{
  "arch": "uvit",
  "objective": "flow_matching",
  "logit_normal_time": false,
  "norm_position": "pre",
  "mlp_ratio": 3,
  "patch_size": [4, 4],
  "width": 128,
  "optimizer": "soap",
  "shampoo_beta": 0.95,
  "eps": 1e-08,
  "precondition_frequency": 10,
  "adamw_lr_other_params": 0.0015,
  "max_grad_norm": 1.0,
  "warmup_steps": 520,
  "adamw_weight_decay_other_params": 0.05
}
Rows from block 5 of a small image flow-matching model, named by matrix and row number. Rows with one number within an expert belong to one neuron, the router's apart. Each number is 200 + 40 x the weight over its row's rms, rounded and kept within 0 to 999. All counts start at 0.
After each expert's rows are labels from the 100 images, of 14976 (inputs lightly noised), where the router gives the expert most weight on average: "top examples" is what is common among them. Only what is clearly more common there than usual is listed. The data: patchworks of several textures.
# router: slot weights (model.blocks.5.mlp.router.weight, 128x128, trained with AdamW), inputs 0-127
# gate: expert gate (model.blocks.5.mlp.gate, 64x64x128), inputs 0-127
# up: expert up (model.blocks.5.mlp.up, 64x64x128), inputs 0-127
# down: expert down (model.blocks.5.mlp.down, 64x128x64, transposed), outputs 0-127

# expert 33
router.66,236,174,126,186,194,182,209,216,204,276,228,237,166,233,188,202,163,220,219,195,167,125,217,206,148,197,179,252,263,173,171,203,182,196,209,115,162,200,214,182,194,185,167,210,176,231,227,224,123,245,132,240,198,189,183,247,138,259,182,223,203,125,123,224,189,147,252,221,255,172,226,178,165,232,163,142,163,150,261,229,232,196,197,145,227,180,161,136,153,154,194,166,135,284,162,274,251,182,164,168,163,271,152,165,215,171,249,164,210,262,229,163,223,217,262,230,194,228,263,210,191,266,248,256,184,210,262,258
router.67,262,246,156,238,260,183,148,195,195,235,175,130,134,197,214,155,196,148,194,198,132,163,257,266,235,216,229,192,277,241,139,169,194,213,139,152,161,258,209,211,171,166,223,223,147,226,210,214,154,186,180,236,230,226,185,185,182,187,232,261,216,147,153,238,156,221,224,209,258,213,197,198,151,233,217,132,230,120,262,210,206,212,192,162,211,173,146,160,140,126,115,199,199,285,162,223,245,187,126,198,262,192,165,156,196,177,204,146,155,232,247,178,172,201,223,254,204,233,258,179,219,190,238,250,186,266,217,284
gate.1,116,205,201,202,244,234,178,215,193,140,152,170,300,168,159,220,212,239,149,264,223,235,116,186,180,248,149,201,257,240,276,199,164,210,220,251,190,209,187,173,197,137,175,251,202,241,217,258,208,257,204,163,175,176,223,171,182,181,190,243,164,210,219,197,240,208,187,218,257,215,143,256,285,179,197,101,249,223,210,151,197,197,235,197,274,223,145,147,208,271,234,203,234,169,227,211,201,178,190,226,143,188,185,208,235,220,164,180,213,201,227,283,198,225,113,159,187,139,265,301,164,202,200,127,233,211,245,205
up.1,257,192,255,189,168,130,208,166,169,104,270,239,203,202,236,146,246,198,249,201,233,164,253,150,237,266,200,241,131,233,223,248,219,219,203,153,169,216,189,153,236,209,273,185,101,171,216,229,215,114,153,172,208,240,194,201,216,245,232,189,195,215,229,215,191,276,110,245,250,304,190,129,247,151,211,211,169,221,182,179,250,198,256,191,215,271,226,215,136,167,171,170,195,211,166,180,195,175,216,117,170,212,202,185,166,158,178,233,148,236,236,237,222,198,209,245,252,244,190,207,200,203,224,166,150,136,247,198
down.1,216,194,203,236,192,79,161,231,196,123,229,169,200,122,218,175,234,252,214,155,202,225,238,158,195,208,271,212,132,196,296,198,163,166,175,189,156,227,170,167,188,210,256,221,196,170,290,149,245,145,191,221,252,173,179,182,225,263,239,228,201,272,210,205,222,265,147,224,255,284,224,159,232,151,206,211,175,248,200,125,225,251,218,199,191,233,206,167,206,227,243,183,208,218,168,231,250,213,234,142,206,181,209,164,197,182,175,184,293,240,198,192,287,201,192,228,225,281,132,193,164,163,257,143,243,161,195,188
top examples: black; patches: two

# expert 9
router.18,128,188,286,160,219,255,177,163,203,226,274,281,192,229,178,246,157,238,185,217,184,272,229,216,222,172,215,179,238,132,186,206,187,258,206,266,119,208,161,175,193,164,149,255,202,240,157,96,234,168,208,232,231,134,167,229,141,230,241,188,191,166,213,261,224,198,245,135,200,184,244,142,152,235,180,235,220,165,160,249,207,261,259,206,174,170,233,266,243,229,270,149,194,177,144,199,180,149,204,252,179,172,210,202,205,246,151,166,129,160,220,239,179,226,147,227,173,200,183,191,158,170,258,187,185,195,183,126
router.19,135,157,224,128,215,148,283,175,194,222,210,235,221,168,158,216,177,231,213,215,230,197,231,220,231,271,206,100,156,177,155,184,183,176,208,170,153,208,168,188,231,220,198,268,236,253,200,167,255,208,167,227,206,173,297,221,209,201,223,203,214,237,237,195,226,214,270,168,157,208,207,281,146,238,230,179,159,227,181,251,194,227,212,164,126,196,277,193,231,235,219,163,172,198,115,185,229,160,130,285,163,208,234,174,181,263,193,180,193,160,153,282,184,120,127,165,178,211,251,204,142,137,227,210,196,165,169,132
gate.1,170,194,165,164,275,217,185,212,201,237,118,237,197,183,176,207,178,219,225,197,161,228,121,207,207,237,214,191,200,252,163,170,163,190,251,174,230,265,208,199,120,214,176,241,208,189,205,190,264,130,228,198,171,201,236,96,250,272,208,221,172,221,120,181,155,219,235,280,166,222,270,210,157,135,180,206,292,189,246,204,158,244,209,202,203,229,234,179,188,219,232,143,196,178,285,171,179,241,221,123,188,201,211,224,151,242,159,217,166,181,159,292,264,259,169,207,218,183,143,239,248,249,158,171,271,187,256,188
up.1,156,242,222,179,157,194,216,287,218,212,238,246,192,210,135,216,204,163,186,182,213,206,259,228,252,209,143,152,173,104,249,280,220,169,154,262,198,172,174,213,263,230,250,184,186,225,160,178,211,239,170,195,201,167,146,295,135,126,181,229,203,183,281,160,189,188,191,198,300,145,116,246,242,200,236,170,158,231,116,196,254,200,218,154,192,198,151,172,173,146,164,232,237,216,152,145,245,179,196,226,195,193,200,205,245,184,207,180,240,202,205,162,193,203,232,157,193,259,195,182,152,185,273,282,147,198,152,220
down.1,160,185,214,196,189,155,207,187,274,165,149,179,174,183,166,261,178,237,167,235,113,219,119,228,174,210,223,221,168,141,175,216,130,209,234,235,236,182,141,170,183,181,223,194,260,238,223,195,219,131,167,238,165,126,243,198,181,136,156,154,174,222,211,233,216,256,169,191,228,292,196,154,147,197,255,172,178,216,177,211,239,254,227,232,209,304,230,134,211,239,194,141,191,275,257,195,190,214,265,170,173,223,177,223,176,213,164,221,249,144,188,190,173,157,180,194,152,188,187,130,227,214,124,228,168,202,286,107
top examples: grey; plain

# expert 19
router.38,246,264,186,203,191,229,224,195,204,142,262,270,224,126,232,166,273,233,133,246,204,191,140,183,141,186,221,195,240,154,237,216,191,235,204,204,252,127,184,151,255,253,194,165,199,180,227,195,212,202,167,231,127,124,162,211,138,192,151,190,104,251,189,194,231,150,204,214,272,187,193,162,250,231,129,156,142,221,150,205,201,168,178,200,191,246,176,172,224,169,197,175,154,226,304,185,199,252,221,216,200,198,228,179,224,145,242,234,270,202,248,197,270,219,237,255,234,222,155,166,208,221,218,277,137,211,155,152
router.39,226,247,190,184,190,264,231,179,224,163,221,176,208,144,196,153,280,191,168,281,159,176,217,218,180,273,236,169,195,170,227,262,175,253,268,244,195,121,223,145,250,236,221,189,206,231,193,155,251,224,163,228,209,151,162,193,134,148,203,171,148,250,221,121,215,122,237,204,208,202,155,198,212,216,90,187,157,206,148,251,187,214,163,172,128,181,222,184,235,196,222,156,150,181,251,161,223,242,205,225,246,189,263,155,190,151,234,211,259,214,230,263,271,203,196,206,179,230,200,186,192,168,238,233,119,146,143,130
gate.0,146,117,203,176,162,216,181,227,186,221,231,165,190,238,219,121,185,164,179,141,188,204,218,272,212,220,155,190,146,208,223,195,243,193,224,209,115,224,242,164,100,178,202,174,160,227,242,268,98,143,238,256,182,201,253,214,227,156,241,197,185,168,204,267,214,244,307,244,209,175,216,255,186,210,181,209,191,212,162,169,227,188,249,243,207,206,166,229,196,194,226,164,182,228,263,193,225,241,240,243,168,223,159,231,219,147,224,183,219,224,158,281,185,167,236,273,199,185,219,134,125,175,146,124,257,275,236,210
up.0,185,228,198,288,253,201,159,194,240,226,245,139,178,114,168,196,153,225,240,227,221,263,168,172,235,258,209,151,169,213,172,130,179,232,220,161,208,262,205,258,193,232,230,275,173,200,165,231,205,210,211,110,233,214,128,224,196,213,234,190,222,208,170,151,176,186,89,163,184,203,192,183,162,162,258,221,239,205,261,232,169,237,132,184,170,245,199,184,186,201,157,258,255,164,143,173,256,178,201,91,199,161,178,229,138,242,231,248,206,180,146,149,170,222,131,176,167,159,232,251,257,221,223,221,186,244,154,216
down.0,154,184,193,175,216,207,240,121,147,212,160,214,200,252,126,270,230,187,175,235,225,180,115,232,242,219,214,225,195,162,156,205,182,216,154,234,203,159,205,219,258,245,204,227,193,165,237,142,294,287,172,230,249,194,170,198,203,241,212,301,256,207,184,167,236,118,195,242,222,270,201,244,136,284,165,171,166,207,210,227,169,232,210,197,225,185,240,234,225,244,131,180,218,131,169,266,199,170,195,222,187,247,269,153,204,284,151,129,175,187,259,175,222,255,187,173,205,200,172,180,216,222,240,238,176,157,246,231
top examples: brown; plain; centre pattern: plain

# expert 34
router.68,208,174,218,204,248,161,162,160,146,263,236,174,137,287,177,219,154,203,199,146,186,181,243,231,229,231,175,152,207,183,112,224,156,182,147,197,164,278,161,208,181,184,204,265,194,221,192,159,169,154,196,236,199,296,235,233,201,233,248,230,253,163,171,223,188,242,245,149,240,270,256,173,169,244,294,135,261,214,236,211,185,233,211,129,216,230,224,223,112,202,193,240,175,178,112,194,196,152,138,227,222,212,188,198,151,189,204,219,161,191,238,286,155,171,154,185,179,250,256,240,229,180,210,174,212,254,240,237
router.69,196,193,169,185,184,136,120,146,167,258,235,222,151,266,211,205,227,215,237,209,174,175,189,210,227,255,233,189,212,224,164,219,137,215,153,211,149,257,137,169,240,222,176,125,215,213,188,158,158,169,147,177,120,306,177,179,189,196,275,218,247,178,173,239,168,181,249,203,223,200,257,142,141,223,176,134,275,199,203,172,245,212,179,131,222,233,235,234,105,239,203,202,239,234,147,191,196,246,154,236,242,215,172,187,189,153,239,160,189,185,245,241,199,198,238,214,207,263,281,208,213,142,194,215,135,294,209,234
gate.0,247,148,130,249,215,228,226,231,222,216,220,288,172,216,268,169,174,154,190,141,243,144,189,247,240,189,205,222,177,279,219,143,163,154,174,208,186,237,208,124,180,243,237,276,234,158,178,197,220,133,293,249,185,218,255,229,228,267,253,252,198,226,254,281,178,151,243,231,168,237,150,120,149,197,205,214,181,209,149,165,171,174,185,174,252,162,243,112,193,184,166,182,179,204,202,150,204,167,151,257,158,143,197,197,191,177,187,216,199,196,198,197,113,168,275,187,172,177,172,214,227,232,152,191,251,206,174,167
up.0,167,210,209,148,207,169,219,222,230,182,213,150,206,182,153,195,202,179,221,169,183,262,284,191,201,216,172,152,162,79,196,233,225,234,272,239,193,200,179,163,168,99,252,222,172,265,190,212,193,240,122,153,202,175,169,201,231,132,191,141,214,174,148,169,226,223,172,274,222,209,217,255,284,134,189,191,208,100,222,240,211,229,169,244,212,262,215,285,218,275,219,215,228,234,170,238,142,273,209,161,219,192,190,222,206,221,184,188,239,219,169,213,295,168,169,190,202,259,249,182,205,259,232,221,164,241,202,245
down.0,178,153,241,267,197,136,170,229,205,267,207,213,220,220,265,205,213,181,221,152,170,197,172,215,198,231,167,251,276,240,152,159,114,207,185,178,193,234,141,224,211,192,220,186,201,171,123,159,194,209,230,227,144,200,171,218,230,222,282,183,272,202,241,195,184,128,247,161,102,219,214,151,137,187,180,222,214,234,188,103,198,266,263,164,251,181,256,175,177,250,253,182,172,161,227,193,230,154,162,185,275,208,164,230,177,200,171,166,158,59,205,212,139,185,189,186,185,186,213,228,236,251,196,149,250,207,188,199
top examples: blue; patches: two

# expert 56
router.112,226,192,170,190,182,173,233,261,151,176,242,230,218,129,206,190,263,214,223,273,160,179,150,175,113,203,196,172,181,162,216,290,181,200,214,127,259,144,154,228,247,283,213,157,208,195,235,235,134,223,143,247,137,253,260,220,185,168,157,170,151,258,202,196,219,189,194,208,277,215,188,209,276,201,219,159,173,266,167,224,217,136,181,180,190,250,178,160,158,194,142,243,190,245,287,207,262,231,199,186,197,202,165,190,224,149,259,285,290,189,211,184,218,168,208,211,248,198,174,203,232,205,141,254,150,224,183,211
router.113,251,227,239,202,168,209,158,222,148,184,273,259,206,138,238,212,249,198,205,255,145,209,149,185,124,141,186,220,224,142,229,303,192,258,217,188,225,146,162,200,243,242,188,158,204,176,207,204,134,204,151,262,139,219,193,231,167,218,144,167,137,229,188,203,223,170,158,177,305,206,214,133,291,191,198,191,236,233,164,235,255,154,223,210,219,233,136,202,166,196,149,195,214,244,293,207,220,244,206,157,224,161,161,209,198,151,239,270,241,180,262,153,204,250,227,226,221,208,144,169,217,237,179,228,135,239,203,184
gate.1,241,204,146,175,160,266,158,184,132,213,268,166,178,289,168,271,172,219,169,201,219,207,244,184,135,265,206,146,233,227,243,234,205,211,149,228,200,211,229,177,168,130,152,169,126,208,134,158,168,222,122,144,281,222,223,186,160,135,191,215,246,258,157,162,124,214,227,154,193,191,228,177,229,233,176,248,198,225,230,139,205,174,226,117,221,183,204,189,177,197,166,290,150,219,172,171,239,228,233,247,241,206,240,185,208,172,228,185,242,279,208,169,224,293,175,157,182,144,239,219,205,249,243,183,174,209,191,185
up.1,98,281,223,228,181,169,245,220,301,173,188,254,234,137,219,148,251,206,257,209,221,230,170,216,206,150,150,273,118,179,214,241,220,189,162,225,177,243,178,203,199,238,266,161,328,180,255,182,252,226,245,183,159,159,190,252,188,213,181,225,152,136,256,207,237,155,151,221,211,184,171,184,188,213,226,131,216,185,150,198,198,216,160,236,231,162,193,240,240,208,218,217,209,208,199,164,159,198,206,144,221,174,154,222,148,241,135,260,229,127,150,202,198,186,164,159,169,247,197,280,181,196,218,253,171,200,179,149
down.1,262,186,131,188,196,194,166,261,177,192,236,226,190,271,180,218,219,263,195,162,221,185,227,285,258,222,185,155,243,233,183,172,175,172,173,176,146,187,232,206,136,182,220,239,246,235,144,147,238,172,174,227,283,223,250,170,178,253,214,135,167,208,106,133,166,223,197,218,270,220,225,175,213,182,220,232,256,279,248,144,224,117,177,181,174,258,147,278,147,205,119,142,175,214,181,197,165,219,198,264,251,222,165,176,250,258,240,219,242,236,273,188,175,244,201,230,241,245,210,198,167,201,162,205,201,232,204,185
top examples: black; plain

# expert 47
router.94,136,255,114,235,184,248,215,150,141,210,229,215,175,272,153,189,235,260,249,186,218,201,200,187,222,262,206,241,186,188,124,206,142,231,159,240,191,261,201,215,244,203,182,121,189,275,224,154,160,168,198,198,202,245,236,138,190,227,258,165,234,125,146,205,226,227,208,178,200,165,240,158,142,211,174,161,265,208,232,138,222,210,227,130,193,201,148,190,129,248,237,191,197,189,150,204,176,242,186,225,212,259,244,131,176,148,237,180,178,252,222,236,237,195,186,205,212,251,309,181,223,236,224,246,201,274,150,254
router.95,184,137,179,204,190,165,224,210,145,262,248,201,149,190,194,239,178,189,243,238,176,195,270,135,117,250,217,180,198,185,152,237,151,226,242,156,153,209,162,195,169,210,151,275,266,241,118,175,160,199,194,167,205,183,257,262,205,275,204,191,200,161,124,235,177,118,256,203,218,175,234,183,222,232,209,194,164,211,239,219,174,206,162,156,157,145,167,156,225,108,204,264,142,250,229,236,236,143,163,134,217,222,261,276,256,169,203,163,202,201,208,219,260,217,221,160,219,157,228,200,261,206,204,246,180,226,271,240
gate.0,225,246,229,237,175,207,189,134,239,192,203,183,159,190,174,235,177,222,157,160,253,153,155,317,148,242,210,210,281,230,183,155,226,223,245,224,129,153,238,176,153,130,146,132,159,202,196,237,148,219,211,244,245,218,223,230,134,219,111,256,244,239,248,259,241,96,278,151,222,195,176,220,223,178,137,250,182,217,216,184,228,262,244,205,267,180,141,188,147,262,187,141,182,160,232,216,229,184,203,275,206,187,211,212,185,168,181,210,183,149,205,194,212,198,236,245,198,211,177,222,172,223,191,251,215,169,242,241
up.0,225,221,203,224,106,215,166,177,214,228,233,206,192,194,164,185,154,240,192,144,264,208,215,301,152,217,216,206,301,283,196,145,244,199,247,247,188,129,235,273,141,151,248,184,183,188,205,217,135,245,179,267,238,292,138,217,171,197,140,213,211,224,240,245,186,105,249,198,224,215,185,212,189,164,166,217,165,207,216,214,206,267,195,191,260,237,222,175,157,255,190,162,143,149,214,258,248,133,219,274,205,215,192,200,149,157,168,225,195,176,175,150,206,227,266,225,202,182,210,227,194,250,253,214,211,190,231,246
down.0,229,217,247,184,210,220,249,268,277,187,163,199,259,212,193,237,200,164,233,218,227,268,207,216,178,178,202,247,174,149,229,246,224,166,229,108,148,234,141,166,168,173,196,256,191,167,206,195,246,145,227,201,177,197,143,180,226,229,185,201,233,177,313,137,209,292,142,180,149,250,189,199,155,212,235,189,151,197,163,209,170,142,113,204,189,198,239,232,280,220,204,237,201,227,184,72,220,211,273,119,212,189,160,177,218,215,202,233,210,189,170,185,167,222,140,253,283,222,251,213,200,167,212,156,216,242,165,214
top examples: yellow; plaid

# expert 31
router.62,261,154,143,200,169,192,144,195,139,236,250,242,189,236,245,158,182,231,163,147,218,155,212,157,231,207,142,165,259,146,211,221,186,156,176,221,150,204,153,182,222,156,258,233,245,200,145,245,170,237,132,157,155,224,221,273,128,224,234,177,211,230,143,161,178,207,240,215,210,227,291,132,214,243,289,160,192,201,223,235,177,221,146,122,210,244,128,214,143,161,239,232,121,208,171,147,163,200,170,167,247,197,210,242,240,163,195,226,251,195,234,207,196,215,228,221,254,190,265,241,187,174,213,199,211,278,255,248
router.63,213,181,170,226,221,186,166,184,158,286,250,145,146,272,220,189,234,155,248,174,169,202,281,205,226,228,136,179,216,150,161,267,153,255,200,200,216,194,212,235,159,217,185,214,207,217,192,184,131,217,156,228,175,291,196,244,178,257,198,216,240,137,165,186,193,206,225,161,230,212,237,210,176,248,247,145,212,198,246,236,178,237,202,124,219,163,139,206,91,169,175,231,135,233,184,190,251,167,152,182,229,222,188,127,118,182,234,234,211,277,206,214,153,272,195,141,209,273,249,272,218,210,205,210,198,258,163,245
gate.0,157,142,197,189,198,225,164,262,189,295,189,221,161,213,216,246,165,218,229,277,252,211,146,230,173,158,196,228,181,223,219,236,215,136,168,217,168,167,249,157,165,231,175,213,226,225,199,184,188,216,219,117,265,129,203,199,161,227,210,174,147,200,182,140,144,180,217,266,147,113,212,248,248,161,180,189,227,193,229,104,224,318,227,127,214,169,187,170,189,170,260,179,219,186,243,211,232,263,173,216,221,230,151,276,240,192,194,120,190,239,197,159,207,124,226,254,243,186,252,186,154,230,206,158,204,156,215,232
up.0,188,120,194,242,185,228,206,273,178,222,229,189,193,186,152,208,171,256,174,215,295,210,107,193,157,161,266,135,179,201,238,240,183,162,158,242,184,196,233,182,145,211,183,195,208,194,213,196,246,264,274,191,255,105,203,263,193,189,165,173,214,179,179,154,161,159,221,269,120,114,188,242,201,144,281,266,204,208,252,139,187,209,177,202,258,161,148,175,254,185,243,160,205,170,233,205,174,197,205,186,187,184,195,257,252,216,226,170,171,148,243,223,172,156,216,263,194,169,212,142,109,215,162,183,265,213,186,195
down.0,218,193,143,254,211,219,178,223,198,154,109,164,199,229,157,177,201,159,195,192,200,170,179,149,221,136,139,154,223,215,220,151,195,181,283,198,171,135,208,236,204,115,239,171,190,253,120,203,188,168,197,209,110,234,191,221,211,208,203,184,148,203,246,186,185,240,201,190,260,221,154,196,183,208,257,186,147,142,269,134,199,232,145,240,194,184,189,296,242,168,212,200,161,251,164,148,165,213,138,163,230,214,202,124,325,164,229,184,182,232,221,214,217,145,188,221,288,192,186,188,204,261,149,252,183,222,172,256
top examples: black; patches: two; spiral; striped

# expert 1
router.2,239,157,255,197,169,233,184,166,186,217,232,297,181,137,219,239,163,218,234,242,184,225,207,215,226,134,243,208,213,132,217,297,184,269,190,210,119,183,177,190,222,248,146,170,229,216,167,161,188,188,149,218,211,201,154,241,143,211,263,171,186,248,158,157,201,143,194,163,278,176,185,196,205,202,154,217,272,254,146,184,251,201,154,205,212,168,141,234,204,234,253,116,266,236,201,170,184,225,184,247,237,169,266,203,170,218,254,177,172,165,280,214,240,241,213,214,150,197,204,129,141,157,175,260,137,262,196,172
router.3,188,195,201,172,188,206,210,188,177,204,224,249,209,142,181,236,239,234,245,287,169,133,170,214,170,220,239,169,158,169,218,267,196,167,209,181,166,151,144,227,257,310,219,144,221,220,181,192,192,219,163,186,137,282,201,217,200,164,276,163,136,266,187,205,195,168,189,222,230,158,213,211,219,243,117,219,243,250,163,213,277,131,160,182,176,261,210,219,153,243,136,153,245,250,184,164,219,236,140,250,179,167,198,153,266,178,220,228,285,146,219,192,198,146,192,218,190,196,216,164,183,135,226,275,121,232,194,191
gate.3,311,230,210,224,144,168,222,187,127,192,265,152,180,277,220,170,266,211,120,161,158,211,166,131,178,129,194,165,236,188,158,212,204,197,196,131,170,174,162,182,258,151,179,144,291,188,226,231,211,225,236,169,220,177,209,217,220,195,206,221,157,221,201,137,232,216,161,203,167,199,238,197,160,250,246,202,92,240,178,205,201,176,193,175,186,170,205,107,222,182,220,240,209,136,210,146,161,187,216,248,286,182,183,135,186,194,161,195,223,255,199,159,172,261,216,217,283,212,161,263,190,172,240,223,169,215,154,259
up.3,157,182,213,160,252,182,167,178,270,207,114,199,193,148,138,239,176,179,225,271,238,177,262,210,208,245,223,225,143,165,175,243,163,237,231,233,184,233,256,157,204,255,233,226,82,219,142,211,164,199,157,280,170,205,209,139,192,230,236,218,234,142,127,254,194,207,199,172,234,183,181,189,192,149,123,180,247,222,193,144,226,126,141,171,154,220,233,244,160,226,181,135,168,215,189,229,238,198,146,159,171,228,199,262,234,222,233,258,131,165,201,213,184,206,207,230,137,229,247,100,186,194,185,168,221,193,239,163
down.3,150,232,256,213,187,221,241,199,200,240,193,224,217,189,164,201,250,242,196,212,184,197,248,207,181,233,203,212,217,197,216,203,258,250,115,193,87,264,203,214,206,200,212,163,230,210,201,148,257,205,191,126,251,275,235,281,238,232,244,164,212,133,295,213,230,224,206,197,187,236,186,166,161,255,237,213,179,154,138,170,206,230,174,169,151,212,195,197,187,178,185,276,234,246,94,133,155,219,135,241,156,236,184,164,173,221,262,195,201,196,196,190,148,156,118,148,202,189,184,218,176,128,186,272,243,222,238,119
top examples: red; furry